config.toml
model = "multi-label audio tagger"
dataset = "short made-up English sentences, spoken by a formant synthesiser in many voices"
train_examples = 26041
noise_aug = 0.002
time_shift_ms = 50
n_mels = 64
hop_length = 160
input = "log_mel"
spec_augment = false
win_length = 400
arch = "crnn"
norm = "batchnorm"
hidden_act = "relu"
depths = [1, 2, 2]
kernel_size = 3
stem = "single"
widths = [96, 96, 96]
rnn_width = 192
rnn = "lstm"
bidirectional = true
rnn_residual = true
rnn_layers = 6
num_labels = 202
optimizer = "cautious_adamw"
learning_rate = 0.0024
beta1 = 0.9
beta2 = 0.999
eps = 1e-08
ema_decay = 0.999
max_steps = 2300
batch_size = 64
epochs = 5.7
lr_schedule = "constant"
warmup_steps = 40
weight_decay = 0.5
Rows from block 7, named by matrix and row number. Each number is 128 + 24 x the weight over its row's rms, rounded and kept within 0 to 255. All counts start at 0. Numbers have three digits each. After the name is the row's rms in percent of the matrix's.
# weight_ih_l0_reverse: LSTM input weights, backward direction (gates i, f, g, o stacked) (model.rnn.2.rnn.weight_ih_l0_reverse, 768x384), inputs 256-383
weight_ih_l0_reverse.608 107:087125135119128154125162130131131164098126166122119090149113151140095092104136176151152123129126105112111129133112106103151127163141137187136107098117114146145149146143118100146146150135138151130104125171061091117083111104133090135111085160135097135179155138110126129088126157103074111155108131103115100107153121129145105094152087129149144115101128139112098121094115145160132122143102
weight_ih_l0_reverse.609 099:123101135127154135131156169107163134097124138092092142113132098110149125152097140104156084113142131164126147125135118168129120163149103093118141110128116123129134138111157114158139183165151122122129134138136128108144112150131110118103163154142121130134179147132150158133056112127084176120154118121124130159158094120126116139145148141115124177143088148143095137113110090127136127120148
weight_ih_l0_reverse.610 102:144141130135128115132085155104105145169111139157120109146143121139152133121076166158128138107127136115124145077116156128110139113167096110188144110168116134086131099104180131119149146118125144155095099113142153162159121096133133153033162098097161121102128165141132120111108125091142063105140121132130140145153126124169146142101142108125157121121144131134143099174116103118106162137109
weight_ih_l0_reverse.611 102:142162138089099110101122143137166204099144135115109114175071124117129175124101148133124138112134139144152144133132161109089111152085097116114116148150151165097102169145128187119115133118128112165139129112108102107157153145131149120100140144120188097105105126101176127116103122124124115103100152124119172158126097136133110153167155135169129102126142102101114090129104081088107145136123
weight_ih_l0_reverse.612 103:168127113156092078103138115111134087128103112138085160144111124107150156126137118123132148129125127138128114119108122108126147135106127119118106142105115106115157124128118074110111118095101134155092086154152151154120128162090167101137158113147160152130145172186149103100145123126128113091109092113120128117117120126169115145147139111155097101105137122151130133181115153131103137101091
weight_ih_l0_reverse.613 103:133140148143145133132134109084145139125114162135151163100153150124109104143094101113146119106133088097138149126096102184148128133069141134094142135124125169127136148167121170122127131149105124118135114169107124130068143148123143130127102150109120103139154113159128107098143132143107148137121078151141124133080110122131135144148108177135123153140111109124103132116177194139150186113117
weight_ih_l0_reverse.614 111:127152094141112121119139114099144073159106092106126187128101117091145174151180137158086149170127152164092133119154085141122105126129120136131110129113138095166148094152138115131117114151100125150139074094131150172159143153117142130120129101167147165154168152114138074161123111123120123161157159168077147145081146105124118126161140069132099110172100144138135104144139144126120098137155
weight_ih_l0_reverse.615 105:065112095123110133154125104118152110165157109108088112154128137072122134120127124125104157130157125162106152149131109104104103167094104110110123118162139108108119138116111135109154128126125102121168142084119158185153118143145124078107097105149132137151189121121140096179104120145113130103108114163133155140150102142144112100144132081128119140111144131103101122120152079114078157142147
weight_ih_l0_reverse.616 101:127126085173082089124132119149146102132127125107117177149122124096127143135150118146148131139140152183119135127134101124107110101119135135169175115114124082128133117132135137099155142144081130163146120114104116204152160161146151112125152137122139146115105145085163130134113138143117121131126152144084113137132106136135134127161136103090100158115121126150116102114120099104109089109165
weight_ih_l0_reverse.617 093:118123132148141149133115084124141110143117119115083160131125132112143138132148146147110148156122144101137136089153130149103094143132155117197137135088156119112117085166125169118144156089147103149088111111130154147185134129156180178130198123116178124136135121131165115120113103106144148127124156134173154144116144113159097139147172125124135139103098167115131133167136141141114138166164
weight_ih_l0_reverse.618 118:114158118135120099156117142148095131124150149172140114173128126138106139118142125086151133136138116137123123137105103117129132121119163135168131134151109138158197149119144137136068098160144123121162144118117136130159110130134092145116097133153148086140159148165110114123138149136110086201118169123141110156139120124099112129147134107104096123149109147137099104121094128128150116142156
weight_ih_l0_reverse.619 117:133102114118121127158160127135147139131116119106129108142108140140130117118179116113170136130086094114083145150140117121105137144153146130150149098151094098184145116136140072108110145126148139118085152156128103129096137147122150127166174160111107147073085144122139135129103115149153095154145125063119146115130138081093136119114118162124092121127137152133122128155135104124143119137133
weight_ih_l0_reverse.620 100:129093103133162139126175093148123128081156162137107181163139111103100132126100151082121165145086135129114102107096112120145146119058119118127139124120136125093100146140118087109128116090095119116121113104103081156170143100138133122105079172121137134104144132134131127093114118130116110145152154110140107136181142151156141142141139103162114125122119110074150142139158115127139168133087
weight_ih_l0_reverse.621 100:123077095076102113150118135139102157115116109109098118119091148134143126125161169153093186101093085112112145129141116128123107105146122120105116131168120126176082106145166138117109168130154134148119121110126102106135111139094132078117146125146171090095114145089141091148121129127168128149140124149127134145116117133123138137118141141098114119100106142108137079146120136120124164107130
weight_ih_l0_reverse.622 097:123111136129098139108140147121135133158128149110128161134122124118148121114142143137134109144153119151130153138095150106093143175156156113127135102105137075127167124169067135126140116126102127124126123124114131182079112152121162131106127128130189117142148128151139125156126134101094111086138140126104159126112165108109109137155146106133123091161140133133138142115111155132119143103131
weight_ih_l0_reverse.623 100:152093135138117102142165167068116107100131062141148074123131101146155149159103132097118065124125102117099130157128113144122172120132140121153117124121137103153146065096131101097097108147144123107114104127139140142144132161111117129134160133137102131064091153147140114157132101134175162130154116098154159104141144155118176126078131154167116138145122132164085117167112154137162134113140
weight_ih_l0_reverse.624 104:116115087105087104133114154124124131136101121143120132172137139110125146144153166118121155097108129149103125138136136134084127104119162117133097092120138141116143155087106118104138116115146106119164116166138125112093113129096110112117143106154157161122133184126109125134108112124124133170109178116103135095152105106121136160148097145193099143121131152141115117144088139152125148162134
weight_ih_l0_reverse.625 106:136180127160092100136112143161118117182134144165112091143122159118155095107158143122123118113128153123105120111155151134102126111167132175118104120129104124112110130148135085145140096144122141098132103112105146133148146091089118176158155110087148131144115115199099136114134137113132090137148127115110133129171127137103098092155128143139140083137091142112143124157131094131130119117112
weight_ih_l0_reverse.626 108:103079113139114096142132112129121119107145128090110182120113107110147140122150122145109090143139161151122110120122126148171115139126118091123133076153126158124138112095151103111140111163113146147128126143145131127162152130147127104116167110137104097150115112125138146165126111151161139166143188112171120144135130123126147085145130113112112096124138088143129114138142128137136133139155
weight_ih_l0_reverse.627 105:139121102101100119105138161113155126093109105127096101131154113115168146126129144125140088107130170101127122095097132103106131116101156090161106117110123113086087093096189100112130120094151125110112094146180155099167105105121123131117172087150138174095095153169167146118118113123171124146150145102178130146147094139133184133085124093175122164121154122140141123115134060107109106113108
weight_ih_l0_reverse.628 106:153107152115159147144124192101147135090102131136153094168108087133167140130144140175111087125098104140130166155101111127152130156155099128102159125155117127168158118154172101122156140118129124134117107115123150137137123176113143110135145115122161114094122157160159120161099101136125099117166136107119123094121134099177142153102154137113115136145170116146126078132103118105124113095161
weight_ih_l0_reverse.629 102:126122151103126133131106155110148155147122146125099111163165117146131139134129175126130130140090104108126154108140120161121115136119132147128106127150119139159148121146132130155131178131120124113118136120134117140123121128168167150139109189096122083068132129116143137177096127165114149173139093136105137166121124140105123111109101123119122123143120117108113123125131100127140146139158
weight_ih_l0_reverse.630 109:132099144125109135069205118095143156131138154105140088118129125118136108145099100139166131125144120122115145120076120115046159182124140120122132137119112143139156175130101130148144123108150121092107142188122104120108106120113149085115124163113088143139151134147143163082099154129123139154142129109149164074130109111136130153140101153163128188098115137097115150115094103096126157152118
weight_ih_l0_reverse.631 108:121155189141118109136124133137130142129127142111128130137156155142141071136103142142156114122163096155126151135062186147122113151158156103114164110140144145151158130141133114132157125169137141116123180143097129142109112147109085130115079156102141120121173143151146121098114169130109108102146114137092182129101156075128134114110128164101125122137153155125131132147107125083126197112113
weight_ih_l0_reverse.632 095:116088151132122107097162096072167098162161092098119158110133107126131137156124139080129104102145143099125118138119128121137096105162148098144118115122135113072102128062108128137155131158090099145135138123173128130131147127127149137127151099164061130118149123142154142123120100137143174143084108119129180187114136134144152122184170182146122140119106127116097111106125123153129152171117
weight_ih_l0_reverse.633 107:160133185105160160136116128104148127146126121146141118107078096143148096156117099135145103094101138107143125101158120107134134093164117107163121122150126116117124119121118144134115121138132102137115110098193127110160111142092127148116147104160122129101156171153150164142089070158110137164140135112119116112144099150158109148150175127167132162151108138130107120122120124134139108138127
weight_ih_l0_reverse.634 105:126138124154117167114129092101163110161113118124167153125116106090113087155115154105172132133139142162139137131100109121134134199126137119122091150096109146114165088154091085092153144128097130175159124130090154129109097171144164118139133115173146153161148123130111115135150131118075124131113120109100129124082165140129106117153133101092099121183089114117151126117115129126126131117119
weight_ih_l0_reverse.635 104:115106122091092156153110140138120130125176108135143127164129128132144152121112146125161158122111128110148160153126139131089108128146101141122162120110109111151135116120134147151149126134124157124145125133107108127138136138119151125142109142122172107070110145105140115133116136135153087156120155166126143149143124145101115084146123137128127122140098150136147079116129124114107122115081
weight_ih_l0_reverse.636 108:139124133117149133162116135128122151121145159134116071118138146134140127118127157110165138143138106121083116133165123070135114119087154136136104173158131121098120139110119097100102103094112147133102134117137109128113090107085088116099181134156108163162128113181133145128120111125128124125098134075120129084159106143135135147103135162160130104076141126099124142127127081158135133143103
weight_ih_l0_reverse.637 100:104142122125112072117155132115146128135131137144099138143157143110114147143120132122136103154118119106111110117144116109119155044107160151148131090113114136100133127104121137129138083114110109131139139148082090157116150146125132121208135178125142133123143126121154139082125135156132137154169143153148135118089089121105156176168080155141070166089184152125165137120107160156144149168113
weight_ih_l0_reverse.638 102:103165133149115085111134141178112145127121124167108144079139162098113131117096144135104117125175127137143160081104150109111134151108114149152112128096134121117148141133126114135119128158154148127113144125112120151105166145120091138161081144117154077151128156108127120089135145149109105120161155136096129078175145110111111144175159109121119137068108133080128123114146115146114133092155
weight_ih_l0_reverse.639 110:116125154143151152144146184090128130145120132122150137099150107149142127111109206191129061162125138137104131141108154140136115183136120090074150131121085140109173113070118139116117160116112148144136132128136119112105106103133116097081127145142132140129162127141124120134139151119104135091134076109128155137126125086110138129116131112131121125069178104128108159144149126172102150137104
weight_ih_l0_reverse.640 108:132107101125115128134109161136120158091108124125145124155099135133152125113153136147123170119091116085123126146163119094118136119124129122127124108134113158138100115131132166114125120090135129118144072151161111104124117104093110156147127134140144131136119132117123128125137101132182111174150130164145120133128165110104139118093130116128126119138147138132155124160120106131141138106119
weight_ih_l0_reverse.641 112:159109099140107131186125120140141093123138117124127152106120116138158148145129100118135099090091159080118125109168123096087128098099116118142149168092116127108069105084136113135150126092125150124118141132129105132166132142152190136097156134148110179131113105121124144110142096153168128137145142100138121104109121105131144156135115143121093153127146134172158100125130151115135134114137
weight_ih_l0_reverse.642 116:147137109132128117115122119090138186157119095126121122108139118091117132135069131139168153166144099150190152151114147153109124093150119160177132136125141135150156155140130125156094157142143102162113152173102143090091106146118138118132138122150142145139165162132154076118116112116105130078093123127124135123098137115133126138155141129110125133125106144083120115122162129133103164115130
weight_ih_l0_reverse.643 106:184106093148150086159141130121120094126137132107110148140178126134135130150106090126127094127161126138131127097152139167131103102106131149129171136098125117056109122083150091131129145151104109136117121105119116143155144138150152147111127078128116193122128092137136123072127122148115140084173075109104103124171082142121154156164146124136112130097114088129133135128162100103145112119075
weight_ih_l0_reverse.644 101:115093139147174140120147126099132075141131117113117197108088116134146094147133120102118091105127146144137129152131121121116125119110141093128129125134128128111117096156132113128160111081120121149159113147136140120151076129123168108135111118173137135111162130114134103144113113127107139169108136156151110155129137161134097128133108101125152144117122118162127151152128152159110145135121
weight_ih_l0_reverse.645 105:164134145118156102146095130093154156160090126124100141107157116121151105139123139168137143156121135141121143127155145098149132115155167079091139101161117127154103155129161095137116102107097118132116126103127148175106096181124100092099136147137162130103181139144145129163120142126106123145132114148149159131122111121129153093133131136134108125127121127130145126179113165109137163114112
weight_ih_l0_reverse.646 110:165113108150168113152143123124167081128133100133147204135135117117124108164104118140106061106120161133130153105127142081124110111118144117132155145076147105063135094131138113133159134091099136121141128129134160093153123157162139135133146117162152135139124098145136115148100108165125131157109112137151117161139156168152129160192116116115150121120144158130149128146180113096140148088097
weight_ih_l0_reverse.647 102:103077134154137059155167146123127122161098097085090138125122172100129105146163095162096109155163116152092135098107105140085105129135122102108159101137133114117116154158128179087114131157147138139146112137137143142141116138076097109121114116132157167136113135120147126113089130165126138159157111173126146109125129094140145139140114148162130125114159127109107115132117132148149127109123
weight_ih_l0_reverse.648 102:139133180112129131127138129111147145083100155129124140127111087173152112155126128130120116105079103102090125146105129113125160165118144143121127143168121118123090137135126113114127158110067133134130113146143127116137121150129149122111148187147142164104147103162142175146110118131146107121123120129088110151123115148119111150103154097153120136140141098130111129111093098062114136074104
weight_ih_l0_reverse.649 107:107133133134156129166111143130159096111126126108119147131150106160122146132101145134120090149105119105108145152130141161093105100070113094141156127125114133150133133106115153099131144117113146120113109098111098140142157109129164106123136178109122143108146129123128188116126095120123140118109119117157130137113144142139164129130104143168078138147183113118124137105096147113171144151128
weight_ih_l0_reverse.650 100:133120100130167115169125148145110143142143134119113137144129137090096154115132128120087140178154114152119150109118133129127107149121150154121174119132168126125151112157137138132115146138146111131083106087139155132107170132132126130090093134101160124106121162100162087136096136115121129143142126103093135113158126118128145106143128145099131099151103143110112107175147113151145146119171
weight_ih_l0_reverse.651 118:119144097182129125125126153151130105083137152115149135145121125131098095123107133142133121126175131138150128135067092144156121163154116139130204145108139133115127130106105147128102128154142138139109145118105141155134123117094079105151118117107115149156098142144144109058143135124118169096145145134144130122150138168136101126122068142059121143118091165078076128106149099127111124128088
weight_ih_l0_reverse.652 109:137110154112109148129096123111143160097116111160110101134143101117102143145142157116150119131108146071117162098143117138145166113104138135123123130083121117110107094137138133128117136077178134095144118161130130095093121099115136156145110128142158139128118107145120127132152143129146104124150111126150121143127142120139149178132126113163138133174129146114144128125147120190159119124114
weight_ih_l0_reverse.653 094:095136120091106123165161133133125173105098093148139108136156112109165128146154150088126131160153106095120137117162100114158139094125132183129109126136123110151114093156135135114136138163154132082135154152143102100114144144102199132178108145150111119106115054126129144174138069180142134098145170134113119128092144131119129127151119137103111133140145145124136135111126179171191118114139
weight_ih_l0_reverse.654 108:120128128164105110120129100097139134152146147152081113130145124150115173147096136103110129124137119114145109121142098133180124094120155147152093164130129111116099156133125161134094091098173118147154125111133134108138080168115116146163140132096132128160111144124131148091115125122125127068091083087134120170102156129153138120165111110132119153164144162116074152115124111160129101141143
weight_ih_l0_reverse.655 098:140210127109092069083083170115140119117142217163102154176104102107159161135125174143130117124119159127142140117150143114119097133107130117128131139144128116120101172136112163157123118090116126147154140109111149153128131143114111138116128161147131109155135115115124146150084132146142126150117153135115130131144145155085124122156164133158149115162129146127120121134107123149127143137144